config.toml
time_shift_ms = 50
win_length = 512
head_dim = 32
layer_scale_init = 0.01
moe = "expert_choice"
moe_every = 1
shared_expert = false
mixing = "mixup"
nesterov = true
warmup_steps = 390
Rows from expert 3 of block 7, named by matrix and row number. Rows with one number belong to one neuron. Each number is 500 + 50 x the weight over its row's rms, rounded and kept within 0 to 999. All counts start at 0. Numbers have three digits each. After the name is the row's rms in percent of the matrix's.
# up: expert up (model.blocks.7.mlp.up, 4x384x384), inputs 231-307
# down: expert down (model.blocks.7.mlp.down, 4x384x384, transposed), outputs 231-307
up.298 095:464548502477561506486531624564498642378505552551389518504449593462496466489542522473451403543471508450492558431505434462561451433555530542480568570563499524558481460542455536498570543434461533496554526497444529550611465521388461500
down.298 102:498390562456404498495431495520578506463480428471469436467483544540622501554475405573521492515408518503505498421528504538505561512506469577454531560471499508494490469524551523478528555506516518445531457472509567545542577509452425555
up.299 097:385561432553554430479595412448497469479510514589532445525516524572488529449452482521527522533515471442463636520427552530568567435560528503553501544593503546529561546409476531405448538574463468534451435496446495535513503485561529487
down.299 096:538490568435452579500537613434527498503569561444523497517428465448524519432534532482547512518551588526568501505450450552457451537422512523496557570525493469531480501509601486586474471559545486525467514369495435469445449540430463544
up.300 095:492490536513477484529504470461446433524585538530483472602544458475493471596534483481456403464507493510512468522561507490349540577564522449500497509546502527556543520491444523417441469516383483430495461515596488497547546502540452555
down.300 091:529546416584485507545464479435563472453512510461510464389464428503451481490513506522477493529519409571466499479476485486546535472515508575498499628464561460494477533552563430495503537516494530481518579510481460401579502478495460493
up.301 116:535483535557513475468486427509467545465449568516486405539507543595477488533506498508486496437525501360404490544466452454521465515612472488559502460450515482487472516528560507546516517527522528467522520465576617537478513510511538477
down.301 113:488490458608474515475528489560514551455518539541510528601435511494459511405464531343489550521527456489460575480450479478500504439505436491459606407549495487580639512473417470521393543543477429658470514459538486473500518592484490507
up.302 091:531564449516510487473503464474461468521462470424480543514580498449458444610543465479452574466386560528474545493418602491589511466484458471556486572345439583445528508494513470495431464476578465479472512458469554492493562500513506497
down.302 090:594530483430556497574517502494539530512533505424551485493422449450489478461477541494593550424476483506509559483524464467522559450446559488503471522456496426510420500481431502499434448434527516508506473577488475476436450512466441523
up.303 100:504489521505585597374505450558480488540492389498476463528632510448505559568584523462467553496507549505512498470598448500501525556528442501555555481534525528521566540514507505472527475508428484500518370516501453479419606375461533510
down.303 096:464435469450431568497496592417584443533408517522526527533483565604422417445472524418453505549499477471514399479524565442542462449461550403493498503421479431516486444433452458505449510558446329506494498455461545479472543469577535499
up.304 096:429463483447465462475503506552487439481521475510469499482454503511543496582467535486560492555469568612463460557448600490563502593465524502450480469512377461434508586498508531508476475478433433640480495520493543490520514570559547459
down.304 099:400480510448534428661445471403500536561464415453479523619515521430529469479515531440483607560491531512552408574542467408613584477539528533330534552484567492472573463507445562515431473524495482463518548493644478512550491528500493423
up.305 107:489496513510502547647606597484571387554462396440427457506526542496439521466547517513525554519478502528491554500561511555562518455449485484459459437484496586439487590612457475490521431419556474521571450397445500603498477542453447376
down.305 109:509471505500542528515469539512430435473460433514512528477522536425508484562549496539592468461486448469545507572487521519564516523550489531545462498512465386455481514577505448440481524478537561521540505513540395497479448462577416469
up.306 108:504484442571547555468497371421531500507472505414562510563476507541417518448576506457469476510491460544487517571567476542535446512395442518426416583523515528611510436520586486517418406574497497414428374496499433418463501441500517477
down.306 105:519449525412555523512519448367538596490517488547456492576466531580476504470402576537461522541432493469372443292529547420520463557554553526572533486535528519479509554443544436456461466544504389480549467503460481459505475505496535546
up.307 101:472586524637504473552425365499614438499534438544463584400463608497567553507534539449457488558500582500410471558440534526440556594437467527508504561413522405480480445388541456425409503563412559469517564499421591506512486483431550419
down.307 108:535529535545483450483524445469522531498464542543435435553566508538481472547550521487466432444506476484464547431409518494522471479433501468394543507456588500513552463501504431500473528508562485511429544489498543441533466456554436555
up.308 113:517508479474455527513556496563517598474530491456575518491486429590500491485511601471470498481561516485504501451497540483487451489506470525498528499520503565487518500494659572556472535551498567487446515455515500534556512552552536456
down.308 103:591429490481415474498511495453473576485500416489517528491479472498515467565550472491509440401460518464546546430450500435552544473551545599439496453449528524424509497425527498549574506511469490544466562439534504572527491481548536524
up.309 112:479492528419574544491522547541485497539438447480500486499491555558552519509413380557492514453458545483536491510424470518549519494545457438484440535523472410418536486431470357465509346519446524395566492567479557515467499561450480428
down.309 110:488484492488492444511426491485406479520515546420418476472443460440493455528513530626532503482538482511523510483489497516484457469475563524453546442523536483529458491516507443555491462526516566508518524515473473450496464488548540406
up.310 092:509576579488578492466494552470584580525516465493542419597479491437545549621472489485489534604583457469521487516485452490499549444541487506403581450459497521566442437500565551465384461434520418523536513544528510495577467435543458506
down.310 101:441464512494527471511572546522492512529512518507507593539503535425514437525593548440491529432480553480439556398444459560471543476479421437515481503467542486422499448553476460455493479410467489526462584397554501524509558576565525589
up.311 100:481489500414523437492442516496560485498578491482515483494540538507438574557528503515402560496558597503443490477513491486547497549498460477591564517515529538560491535531415498555493591482564535436522518530451483550505507536683424462
down.311 108:459496415512564555466396498487490460493543469434435573485434478464493558521558557364491442520438468539501474519547536588470579485558540558508386524535481383475530474419506433387428518493515498509434504462532526486528467587505521513
up.312 093:435419405371422513508501450524517536457433511481494549535551513523512548495554580604513523542476462596598573531533509481508500594495547553463497562574550621522538421475496468434470519515493502451504549393422387609591505460562487458
down.312 090:517451576496540481534480439512422525461564471515466529508520547569464459493501426457468471531466431503505561475359466511509592519455490516412584443444438508560438534580473503575458499471447542504440531585434505530590580581545454545
up.313 108:526477372518490513520487491456482488556410518461477433514485605536506591529501470594479419493471447554392581483495480511486544559438550507473525545469605513447493502550513495539454485552477453525522452414470466515585389465524548473
down.313 114:478537564499477456520508565478599495448503577550592485545441500518461395457608513441501437511490513519465506612500503481393516488557453558474527545528502473468507478481552521529489501518483474480531443482576486432517438450435497566
up.314 094:487463514464488607515620459451585470450470433410566488492386523541574518581543509443469454515504470609399484529478397478463490539480466481426560575435489525564505543491505535419571572422506559479533397554471548570448523482496559479
down.314 098:463499461561384514531510632394518507406575450496489404478499549511526498539505439522431444468500469499550564446528624450395497533556570499481497455565389585495513592418511453517514554534434449493522456480508472544472508520517436466
up.315 106:469393487499475562483503568509450557550425508444595552468452470475504578522555516460537557427432480438468558463464488502435473530575454452542495413470550459496469513553483537482522514507542572520532586436543598532485562514500514539
down.315 112:400543427458509498556500455407476525528551510502575532451569418471473408484427441461452481491506600440472490505567383542453437487443526551629520507474492568538521509521501523456471488447514595478480491489470459503543564470383500444
up.316 095:493470500479471433524526572541572505539396570474601458405546593438484491547500532432489534614468365444487528434519480531412592514552507455517596406470489497566471499465520471452519476515513425564550486575468450497503543506536465471
down.316 097:500420480454541473552543526484494533517512471499459467587559453488480482531464610588481450443485515502460437493468530502501531431439583560477467443504538537444502470550457435470569493547581461558477457508503531556528501517468437523
up.317 117:475489486557627577527511455490420562531487505579540451441560453488537467521440444508439523512570397447588391578367459495528493497476480489491551505483483536464504443539501476524448473379469406534523392440498502555487495477524532481
down.317 115:465491554520586458467467466550468592448458528552570428501522582474479620596452464487543465440603446452501498546571547443414485480593562399430490413486462553541540532471539412536466483492473570451437462543538607512478475571546556568
up.318 092:457483538520497489537596549512421491468509524440500546598509448584553537510547470600479562596486531525442476569451461524460645455521517496550518439485530564506507469429417475439511460536486558509509435371447561563464491462512481521
down.318 105:452445500615553395565494602438491488514421533517428503503383499465490530572547593474440442462474555567533449530392435532449595496478581510605516545554560421469545518495403506465485482340575486482447516537509485496490462452468497521
up.319 100:529487534553560514498484460472529480462527530458533420469543576426489435554620497441435558497290388544513503486416444453543508522485506480547452541495463533449502445469491512526510464395481489530508402491483486485549579476487416482
down.319 107:499614541550537574474457516557566617508511472469408577527501464450499423492506520533393466462496486500529470533504588530513514470539509407433491486535527509432543504505559647552499501499425550509487508552481459501518478484555516491
up.320 107:506505453565450555444473519416524507602425392522504490550544503545512555547629539422548374539522533430507498467491494490528567471566485429377494455458446438463503455565461452492611446447530517447604491442480473434540488524495423528
down.320 113:465601512469385513581480569574483475527504519472508617454508414568453535582368395372547554521556496458508492469468502516492456563573511489636480410411396539554579529522526560474464503512473509469500527527445521492511531580438505431
up.321 098:489406469470518526556562623545467543536586459569430525407564583517587465630560478484541469493561510449513548507514516500455595517559514613442435451564538437517569513512334473491558438465473428512523513509529423426481547604498515516
down.321 099:474534415394483541488511541566528489546554512530413474502555577461480520477507523510426572487462518564506530481401557557453408432539420556474502511498553421414467527519536578474485511532519521567476507432403534566490506446488526422
up.322 095:426416501547484557514571518435463502548468594430491448528464518417512515467432545437460506534554528498563510507493508538459513521450405542447433444502483584490442526497491422558532511512621465550555568546566476544438505494440514563
down.322 098:492522495535466595427564555456505431459537513493401547542595476525410491438494501563481527453490484564472483534456415619464479581551479481529417424578548521493546499412522502543598511567594450539552610523531468586535553485552529570
up.323 094:437528494492567444433503546483512432494544522532509587473556589453476503594511529490413495540486573493547505387448431425546553392513483513492449510480522503539540595458487357506424519450549506486509479482502508465454469534501452549
down.323 097:493467422528461495492527539476553462594495483456389459552404445471549484490494451490457480472610429542503598417464512458548419548441476415470537506556619420584464519364482495500440486400527528579433504515472499530421497582500564511
up.324 098:487481384491512486538521505414563442506491483491522504490571568455619424532517436572456485510545524447493525479601476426423496485541605436446549505447529488513435511584461479529613488583568478469489531500490476472566479440521633578
down.324 100:493523416470600494567486464547588502524544502419532531498599509480462451475503457463513489564584509498386500476479517576436575506482493461562461466502506503553580603514480605435501418467389444452458614586534451565395517544492470463
up.325 099:416531488529561564500567514513461546513527456506532548429565518534495522514441513474443503472458536610437469479431526601512579436444522435496504458477546507504491509497462448473529510530506565531477531546498438444538556515511450440
down.325 097:422485546538504526452556500490483632435499550488469386544544485474578440638548403476427500432508529441465563517537543479590493496587461510542552520466569376521526491556543528564530481428517449485469515535391436575470446419598519533
up.326 097:642563521519495519560543495563506487511515500516591543538511560508447406596543519521498478507468527566427432484518504480525545472533448499539457595532477553465507495521485484559529523493468489501464500515451530479477487490499513458
down.326 106:574464535536478532460392533516509470494558548446427540506489497479496491536578463529402497585498591511424571525440470523556592476558547513485456536541477394494413408451593465566554510507440459558501371439461576439548447462516532532
up.327 095:419512518542516495517446472604575565453483463393528459599545530479412512467481608484553489573557537556505589562515491534530461440527543377505490534423556511455593528542478485474426489533489515577489533454512477494496460425522526507
down.327 093:366500491621565454549529484502544523486470420550497521461489568493596472453560524505506457482497432502466606473390483463519442482510560558485468476501439465522529506449567504549528513474536457472536504613484439518429454478553414457
up.328 119:371485456524530579487495464510491433489473526506459422590482501545479421525498459446506505456520459529505593504384484524473459501457511527502530477488495523386511434487394507498475452405408450585501520482475463467508459553539492590
down.328 113:497530565459345485426435417502470586479508481600610534544448456480536517508539500590583484451538432535508475498511499537450534486494550459489496500463523554474493420428499508504548450577509528533541442465407495499498567538477448481
up.329 092:447523465461415589470544557416542515553540475480537517532481535508517623544454515489492415523523547617522456452550469529412410539559485489551409491449525518490505510438501406506490540482528499402466606398649444473400484524540449461
down.329 089:546447437501542474524577413543471515462445476498495493504478532471511440423485506558460466496515585495364352530511473436551528446563474406521467511390511517554483482576440489501562616513507549487500468510567473545558511486510523538
up.330 103:515445549458518464457480499484496556564504501467589461506409430502533433577430438587423519486441454485483536496476497547562568434482515484486404495480526438493522586543520563468426551541482525471630398567478509417634501419589384429
down.330 110:533477521509457533523521521539560536493460467574478520449403459486538454526503385472556456540471608505598465464465528482460430487470519424595543528546489499545384459470482469570503490527510520482447527552463431481483458487553478433
up.331 096:514511524504563589430537516478558506530458453588538412534556520372569543476500548537527558634450455527509490490485467408416474490512551435476508510525569526509466495559445451550485466547489389549474431511447459516518466554477457553
down.331 101:440440452494452514528476527486499504533503588538422461488519441544565534476481537434570473525515481556472497505376583529468514466540499427419530537509539487498479511538436483584542452474413456496459545419514494367483492426597505430
up.332 084:612458445490472550505450455499479412535512446421513440596404542594507434558573515479497472520502519550504491505505477508528389488514497528549422523494512667504475425471471494474509570482430473566446413516468552540461524464559454505
down.332 097:426583449470563442567616500488552501610549508510468507405520458542493548482446367507493536526498616489510459479555485433462486504555457550577550513495500519470481525521550602482529455415531584452451504497569438457458587513528443518
up.333 103:538442509538465479370428454453422548426584468492530581488486477469548532499524585477483585421439425447489510530485528472482530447520548475520466475566424497500646522458503518543499497503490414525484501524509510537530547483415510525
down.333 102:482431526516513505494519453524419572515498497456461554425504483520504545615539554490552576490553506528466479466609451513549488585417437517497431521520491434464436480469526562373454522606452506560564515470591503485431581544476435541
up.334 108:509506474509465545446391554456533456463544408448463550581461577451571494488514485493542494553545564483531508554446440485467473438517464413433506453531518544460411506443507452552546414597476529443623534503509451484448427493468616547
down.334 105:555517544518458463454469531533482387539479527526533519508469442467477460439527525577462535590441484551588464512572502476481513499529468476459479459439516436521556504508523501494478520515435491516532386457502496522367454470404498508
up.335 079:512528533348510566443490527434534646461484558547490543439487470451535570488495531527411454490542498499534555486451524525476460462489532440538463458580525459487537560524470427482486422437514460538458485431457486570562575552563531525
down.335 062:587507480423439535563491486523491502488383423519547561431499464508598398507519398552452486508538444464472436497542458467488435447541525457466521507557480418544508537472533471587640446479443540475427550560490431460573453485423517453
up.336 099:500555514496501461561518397548477471501521442478490532551467515490555458476490468536502573408502530459465497581509498471580520532559519461520491462536522434527598494526588498487461510456411551554490487579404506583511515488475563471
down.336 098:464495487467440511512492520467400545524532479480485540437480523525481495553491501470608422434520385458400511515377494545531511516475467522409418457546485480448453487503461481569485555502536511494510484543545476542496484518478403466
up.337 096:491543496560497535453575453556506500445429417549600379556433633515480532487596460486614470443510533455585532467458498519540430477468479493480572469467426438398549505584412521527545506565536472480545532531504509426524520610646523500
down.337 095:448544547509519522409428489441508522542493545435467541423511483495559491503533403469459430663512486592480457508463545464513599531431512458450489556564534539451504487554473442494489443485489467519554499500434451543624428514517542566
up.338 093:555502483504572564471502478433568551476530536488526463552429494451591351571521511443534513491437457580495470528427451561471453519486544566440475528472500527536399560521464474523519528508545483480491508468429581424486484529471503422
down.338 084:594526440496488490486496488587496493444618556505516514459563455508440470424459530510500462527415594521524512480523514510440545550435457438502478567531546511474530472405504523566536436542446476432546496486440449490466559435485484573
up.339 097:597480524505623527416511484507539549587475425515491458578410568593559520471511504468497583418444460473491440485525412406568464474541442441536470523530515539501490524517486537418468392407548495517511597511469449530584453479587490601
down.339 100:552479500511463516543470524611515575504477461510508528491531532500508455556517408504500540487509494477455526568577516555482552504468511535510545469445549517390629533508492559574522435493468594551450536554480542493508493513414538505
up.340 093:475570526619522645452502510475456467584490540555528473546478501484526490435530528542464497410523463547496551464518557506465522529500563388512447448527478506513461525574621488405443572478495556532612455528458562591446581463469516496
down.340 100:550431500469490549473567428490490571474505407479465523573523506557512508554502494528562499443531482464445467439519554556430521484517476601513541456471451516505462528496470513490478470533434507500448468590444534408510484522433533555
up.341 089:563438566455535545514487434561523523477431441482528430510456477599478474507555532511533513425546434447497565524615527468472445443513464499398450579488529474424647484482487503483460491433484532460576578541498504521526495417508439482
down.341 092:507485502512501551497435486539497463536514473456459498428456569421510450529464395467455374440514585412479445504509650535564470388514472510615522544384541508484450471506399483430454438429559541533544500431481509471524547474522449478
up.342 095:509624445565407554457499542557472454464484468554594580501475505509409522568554584504477494400487446460508457402486403495498426481513544425558471524530483480560402423489453421463483507511435456493457529524503501523464536461491500496
down.342 104:570486507366496535511478475531599442580520492361472491509466502529510584525388545470569425512577483505484516531457469531464523545473439570552625448431474554567551581522481566541409582465387507447529508502487484467504512502534604622
up.343 099:509540582547539474542541472540453513512391545477521509598489556442510429552534485509542557429424474458447510516475479443522424406450555444475581445532536461546486450506472419500458452467551563596563561484533517560450475501469552575
down.343 104:438556478577588505444461576529522601522480513566458450494524512432518555477461573500448509548535455473512470518475490531485516499599426548434535457471516519520382468546553513582491500442548516481601465514532524491494514513468502526
up.344 091:514502523499462533484571545574486417429526491457450468534500550529525498460532627470543477496465532547473442454530450511430632618469502491467570461478476617553517498415574487402566453585520477483505521549429427540579531446512410502
down.344 086:522568447414520545511557489536526537467439451484522439577540442453438464494653466489472464467408518556444515497497487478517461545500434571479502554516440512531475496479411436415467455543572496426499550443464468534518549483491479529
up.345 108:522503505601441509487488496490456474452480516531497371513548483459536479474533530576518500588548476479480564467469475520487502525601488555501526469405527473582500477614502458483564454476559485506533577490416542558466516511564521599
down.345 110:456522448440588561469439496455510420608434446484475467496527534596484618566511440506434483470521464443501385429505464476426497513493513530516535538492516520499398506456489421490485460537507569564510588557527484453470512465473511482
up.346 085:504426445462609470502468527485536545533441449586521459500514579444471482622527574511450493446540526470452540523469503460534510566477457440497593493496523464573574565524521535510486536437528520514401501534455414425528560580477481538
down.346 079:541469499440466553568393568519550438495471482538465539531403498485507497480505477491466508524458447517471468445468531452439533455373497429472572482436530483511519424514402510470412578549487480543531480457542481548489571492561482439
up.347 098:540595492547548519502519524460546473529449546465510548505473488401521492546467552547448490506474443435459578523418500547574491516517485448503488508553507491522509507537532536497428462424583478484490458552453461476407573512475505597
down.347 097:467483518526503436429455485441487511474536471579582507514499425428664540484382471559514501468525546442476564573518394505438477540503524532454540418512554424458482514468413517417530608449505491526389416555480524405453557494484519497
up.348 088:566500481600584476451480468433525453434459451491499513538473514450443587623506438454492431421522465435503458515418500458452563498499561523496414498483489514533512609503466406540466494517532539532558602428565406510588374443493501510
down.348 082:575438395497467491518499501489614443567532476483534517459480527476470563498423455506461521534543547454361536485395472543467550454552541483484469573486493492494490499489493497590519525535443522509521465568465530483582435524503448584
up.349 120:602581539476463553493484439419539552522427515452487471552455477507573424430518530447506501636522467475492516489479447480497510471567466510531498545501567511478474524471480441363480445525410503540510454521467514462479438483596535493
down.349 112:552554491554458541559463468465565524456485474525380458567543462498474547549443522478500500460445526503500533471522465575473500424389510535542474530583515572576563432509476578524541474485553545468517438500525481539418511515648487503
up.350 087:464552511496489565523464538433457489470533547413544513491511469564466512551583538428446515416537586507561487468482421541534495440579487447444503552460498488466506547495515403440527485526502357521456430523491530488539411579503383446
down.350 078:446542545432559416455510538394431486454526448478444511551437467466468554485457507573595426553495537458528424488438544500480505523388448448527596472546470540482492430507509508522497356527633447494490456450467496451516474451564535561
up.351 098:479470449447450597475500488569457499524517420465476534549471549482496460623582485542449551465511528548484395409495421490514463460508505455504543529424463446578466476475493382469562521517498511527522553456428507483392576462417529435
down.351 101:512456527544515469509531536564523397451515431586541366436518546522453501451561441426507494605497509419531519571499453508555494540511446520554600582487581499487475511547528486486467555478425485444470500447515456561524580489491487497
up.352 097:493525538486515592580502497455562504491536530564533479461548461559478481442522562555509516438556504493582543540541530505620504420593483448551472474514498460565385462520470532492596542522500591503455457509530507435524634497435489569
down.352 101:395450479535460487495461470461528509404538543521563515536554533427420529508437484451485508531569452413483565489493341506403556572533492472553456455369421412509511393520550469529477470532440537410475455505489463387479478548519490482
up.353 113:419458531532467519543518468467585517653507481481519425451465501474480552561459462491520501518403400488565525564456422567384488491521515455465568478560551483576614484510496493473436514444512412387494463524481525525546466555482462582
down.353 112:514377479603555510528580511558512559474520493561491483561453444568517561459471540580486498418497473555380520465468491476477509475435575571492534519516469469543498552526491559687446504527516446331509540510499464495454555455419510418
up.354 088:524518551556527568473494530448559509404499446434529450563555508520474439548557492461469442417470502453488509446428459578560479552443477514440497544422473512537466521517537418583545484421464580480500431475470471595548584546537401532
down.354 088:543522478512500431503453492468535545624528504451480473466563425527530540460418486466566521495455512543484369562531501492427479398572521468511510418569472497531580434505526522553549510533504556490454583505478499526513441481472571570
up.355 102:566510483590518608423471456528462553554492488520458417456560455524566434523523538478517471523480477524491460466531627576564471484494513467492578503435565509507502458416557540490444426484477627397507485516551556452500428497536479471
down.355 097:472548495574510478512509475457473464556549477529483588573510459470555466468413536372443549458465580430468518513496560575538513502521483611441485576458553418429466514503486522363602527475524506468614504460489454472495493449512487471
up.356 093:522459511546485447521606513443518403492583480500539518480486543470470439552509500401504489426517467457493493538510449526583521504515476493570491592535518510486481465516442595389495438496567471474568452526503486450534521434448450539
down.356 100:529416492525438693544546487448425583427476543534432467452440544517541403504534489564476522523539479537481561514498474553473482528447486450475493427487585384584553431429504456445512505543482568483536542439518493560518534545523467496
up.357 102:421534459453472487504373595573523555495536475519462473480451579520553504593541447526613492491488473575442602456573468555469470549502505488474509570480535553519493461342494469483554475434580484561519401602543528481562493432587472542
down.357 100:549529487468453553593434431572541495446495472457506559558594592497451397582597569457544524512503500478399405478509486553471484500417513535536596460413572513499551518449545623463593559481436466491543502545409444595500420491477347506
up.358 097:515487475432410635429547514519477468483571626464543472475522442518502476439518481559489629528507518581537530483473589523480579477456508438541516496490495426476495537463523513455535499493484450500383503397457557500557562583496483496
down.358 099:488497496378523510450570592522453558504467478481511448552495520514422476500413466461510362541501476472535482417504470475455510487513534476513532489457339554525510512523538624545526480470615548486449518543593479509509476453401432489
up.359 113:522489447450498440530493485499459545475537513476451559561464523499522421554535490607455532424505486541486478429448571538472521505504541483522459485472477471489470524481514472460532606415441475464493469593512476494529455557381559550
down.359 108:589479468581430384479504436466466445532512416467455517546457484508534531500596513470552474515562531553505487441536392484480485487537550597565512494578561555514519458531551531559500508535481523481571402515585474482512498530518514422
up.360 101:544438568517420611552549528432507510452455486547487434561425570577419523502475512492543522573422578479560510552569497606443480513467558458556561500425525471481495531576533597553561558488446386554512502482451468551578581606483506486
down.360 104:443506519483533542658511514520498507534444433486483491548411593578424386504507558494528480491608466491472441418608513461443479381501464425540563589473461510544451589553441466474557475518493501505540520477520450503475555443422376549
up.361 099:492399509518538472535565563548496488506431501449526483451502412437479487573558503442494544458496532489455513508421505630491512489605520560602513508530480468426494523374503426508578533504505527465385523493444490470485424519554454516
down.361 100:449481472529528553486478503406560496549430540476531465498398537427567503500431417397453506514474418484522584404490474589481495559567513520500541496540443566546435455468555448566507441564480525491546573592460575525541448476503498527
up.362 114:419552428461601556537570559494556494492589456390547429441559564504498470502459489467484503531523553539504494491548488502464484544489507554480506464563558536479454546519595479526531482493485519485532485465504483504461426532503513576
down.362 106:560523517526591496523540495515424471497428574521517483457509534471438450513374542532428526448464457575525506605499572477502467565509522526469550483509560509525424508491416484525562525478512546477451493482629605506490464509508440685
up.363 106:458532479528595491643485464529604521570506574475471475544591388479567523502559539440534468520473456542455476546428525464414494492571527513507484503520476548517468504413599353471454446466439478484407487586490580468442565456565380462
down.363 110:432549527475516473442487538437508569487445502535484543519461527433511480605440493465551477469419474487446500357530537561507518603465541551519568434608529448571523489489545438477480482449426448473558522482392521509521523423508538485
up.364 110:402499517493509420490491573503507456514554479505508552471500510570566595482505521498467487507438560481616459498490488559500521512492592551478519407542591403569562552543449415420643532454498537558507480506571519521443561517518498518
down.364 111:421510503459423560503519545483490459504590495456517445501481547427511555496547475438467426521542496473443542489527440543567552440534469496602538537512501507393533502620467580560519621408489477508443504480482516497464507407341434504
up.365 099:565628469575483466474554558565531364425424539561507509497544470431423462519486512494513553564456504469538511544675451492491468389498446490488541468463453517587481401499454576478485499548526438536423434498602514491465496432503486482
down.365 099:505451513463423594541530484485519468520491518504510413416481487441552533488536496526433515591492469501484480469516530403486461454499528459486495551434445471455508503484568518360527594350522510508454395356499526504491607510534538375
up.366 104:532499481456386445391489484460527512533516528468480606587550408422562511448426497554568507557445555650572460545575548524488497467460498598399512472491503507435479389460437472555527511434508492415442513472494523495521499496447503567
down.366 107:525432456432541493461536457541580501539515497453485527441602498486537462573582533543538481549431389465517568525454478544501527500473526561568554448536527527587609478459524480536414541516523466434528535400437487533435490484494409452
up.367 097:446520530533492491490485577550611545528637485425544410502518447487451430534433518505572530437464461487515483388480452438462428503538421406475496512507530427467520494481493581622541439532513477496507540402419542503528388499480411548
down.367 100:542591415522516535456407540437629463487570566565491496380543439506486443488577595509508536501392538494424530503466512609549488526643555575514561474518592552482465471427477502574447455516548444454476561514499483493531465503545468496
up.368 107:475579511536443523519420440504591496504454473471474558430514506570557438595528559516517562485518490434427462484395546460473534564437456435473544485502584537516422470554545472468533518509528468482439453541528480569551450481559507549
down.368 108:507636436505470489551555560484476480469479497583485449494476487588525439565538434451485527503456507474393490518428542533504519594550544443540484539467487499483500497410562509450535420556380495485472549489494502449558605486476505500
up.369 089:482538569489548477444495491433512455495519515482503541502442554465534586539474536474484486499555574450448450574565571451566564518444481548497490484417480444503475578476425454506452525539479585452476489540633471614372469473458528378
down.369 060:421584510473560504530449553467429426493513498487500435492529459522508560415497494488502570451539528484515537512553483368517565476502588496551532455452539478498649586439436494483488534643508511501546421482485525465609562481497562505
up.370 091:533499530453436577500491470515486454477481436543554448562420471488459388614495455553437516525565648355488463533535454587493524533563517438540456439376481488420461569546410578428549489598494440503472465464505422542485507512519397538
down.370 099:544510518529526483416534551522462498453522511521467501479502480507501474485393461508580574545569488534479444400496519460440508330492605542537526534557529550565430532491384530461489491496508528529515456490535564445565572417449482463
up.371 096:570536460541519466525455411474474469496510470536506499497437492493520475489540612563498478511582549436477540572457526573541427494584500457582523465586520521419407519491537494476433522527500497547624486526524415673511465476492533480
down.371 076:541510485537572452612548565570522516533514546600467471488573407468491516519502416509482445532652469425410506503441513462359448510478503517633565493419540471589418588436494507503553424494489482557475463492466468453611451573504566442
up.372 083:580462485514448478418621543467528499594448590419523477467474571474516496545489603476426525526475395529514478569620407534497533495481503416539506433471573462472456464528424553480486425564449433447485450514518505460540536505519555550
down.372 093:552533512371500501490524481578469439542393485500517536542548483488505543407459567536618491549527495497445559489530509487570511553550382441465496446492509546511538461454569477559482533491484496546516443518555497568458441522536515450
up.373 105:508438572475486459474467429564473454526544410533600525461491476569610473507573468476480554487509561470408419364581466455536503430585446545555542485400509476484420485399456452513554556492515553543454493513391524537467505533497459440
down.373 103:478585456532466509575483547420553583526423481551552532537401474505426565473520405478493482467530531562561474521474562506489497462508523435445508478495483527518437546470550513572509534434451405436568491476385517544605488490429483521
up.374 100:514513456544500475402571559523568404587449465472522545568481451489507458608542439504501439519501513498473533516407535503458591393536431450558574497454550512569532415514436517441483437451518552545651551445502435526448494525517409552
down.374 097:426599490440615487439429438609505561533574503470489522625496514516489525588533510477554492565488516506496567500547494528509473519595451440497429444535521521521416635474529467462501467544529623490449494508486562540595559521423500505
up.375 089:616481564404516477461509446450388473423521480467536451476559493476537478445488480499418450564648512506497475510589498521550491466524482440511463541438550574491459514561472544457569521580440491427571443427410530476566577569505490522
down.375 072:485551502556512429445557459416479494531488433421495439440438517487489545510519476452519532483466517569415433492507555469523493411475504526521422441456550589468459356558526444461511437549401530522450539393545548525535605451551508493
up.376 106:527411532504469598589493614561554546498480503472608544537535520482592590513578590535527478475551442593437482495532453435529530519581463404463531450587411511470540460457553600419436519458475499487462489441508503458477498568479397456
down.376 113:554514501466541522405429557478534456476500589526423468543537650530579472577545443614544441473501439505427493517558548523512559554498463553617491472536495500549426465556546484470580418552444433460550526539413548484451475491509481512
up.377 114:530486503452487513400512490426512490473593525601540464540510560516503493491459524539554526506458520525385543471439482541488475398576486525513534514495415452605498542453609459446473415451521476594550441553544508455535447458478530524
down.377 115:560516447514451499439512584502504474497559508502511580608412508519522454501473483467493523504353453510480522424553467475556510583494499496586497535570596526486539546482461439606438527444544426590459504457547493466527479414566488469
up.378 091:550484410438545540556537454502474455476448534438561493524497552485536515528449457522395603523528437525326515489513421486442568476570459456524561434495443442468472468494493512492396451529560522514457519578540520488456540485550522477
down.378 086:479541482410504528530406475523530560570467476522427511540504517478561484529504575508483492498520532398558626557562566523426497501460432498445438430597571547531503515483433481510526505475492434446554595494496459533569532521513464418
up.379 100:465571496640531500465486494532477473529483461593563477569422464522517502554558383546449515503589605580465473531472496512465582367480472575482405468504486523550481615478437602455548479466481505493460535462503489495484618484529515525
down.379 096:565512588484547516495479497392516389444404452524531404434562431512461572501408375401479566474484607499518507522390415442512578373565490519441517518488589499537465547596433589541480457510497427568469485522512452448506548520515471513
up.380 109:534427541550437484554529469547434432413455523438575469476529460500586527570612502520560496527513528526501451542475485497519600447540485473457532466490502500451457555567560472523469509517442551508456471596535502545445454497512529521
down.380 108:538434511450491470589538473395505514478490592516571548471463556412493548380579454564533448521514563463605553423474525529454517523503435479498467527531494568505523529536433469515456511432481479637476484455552499534497555472482474479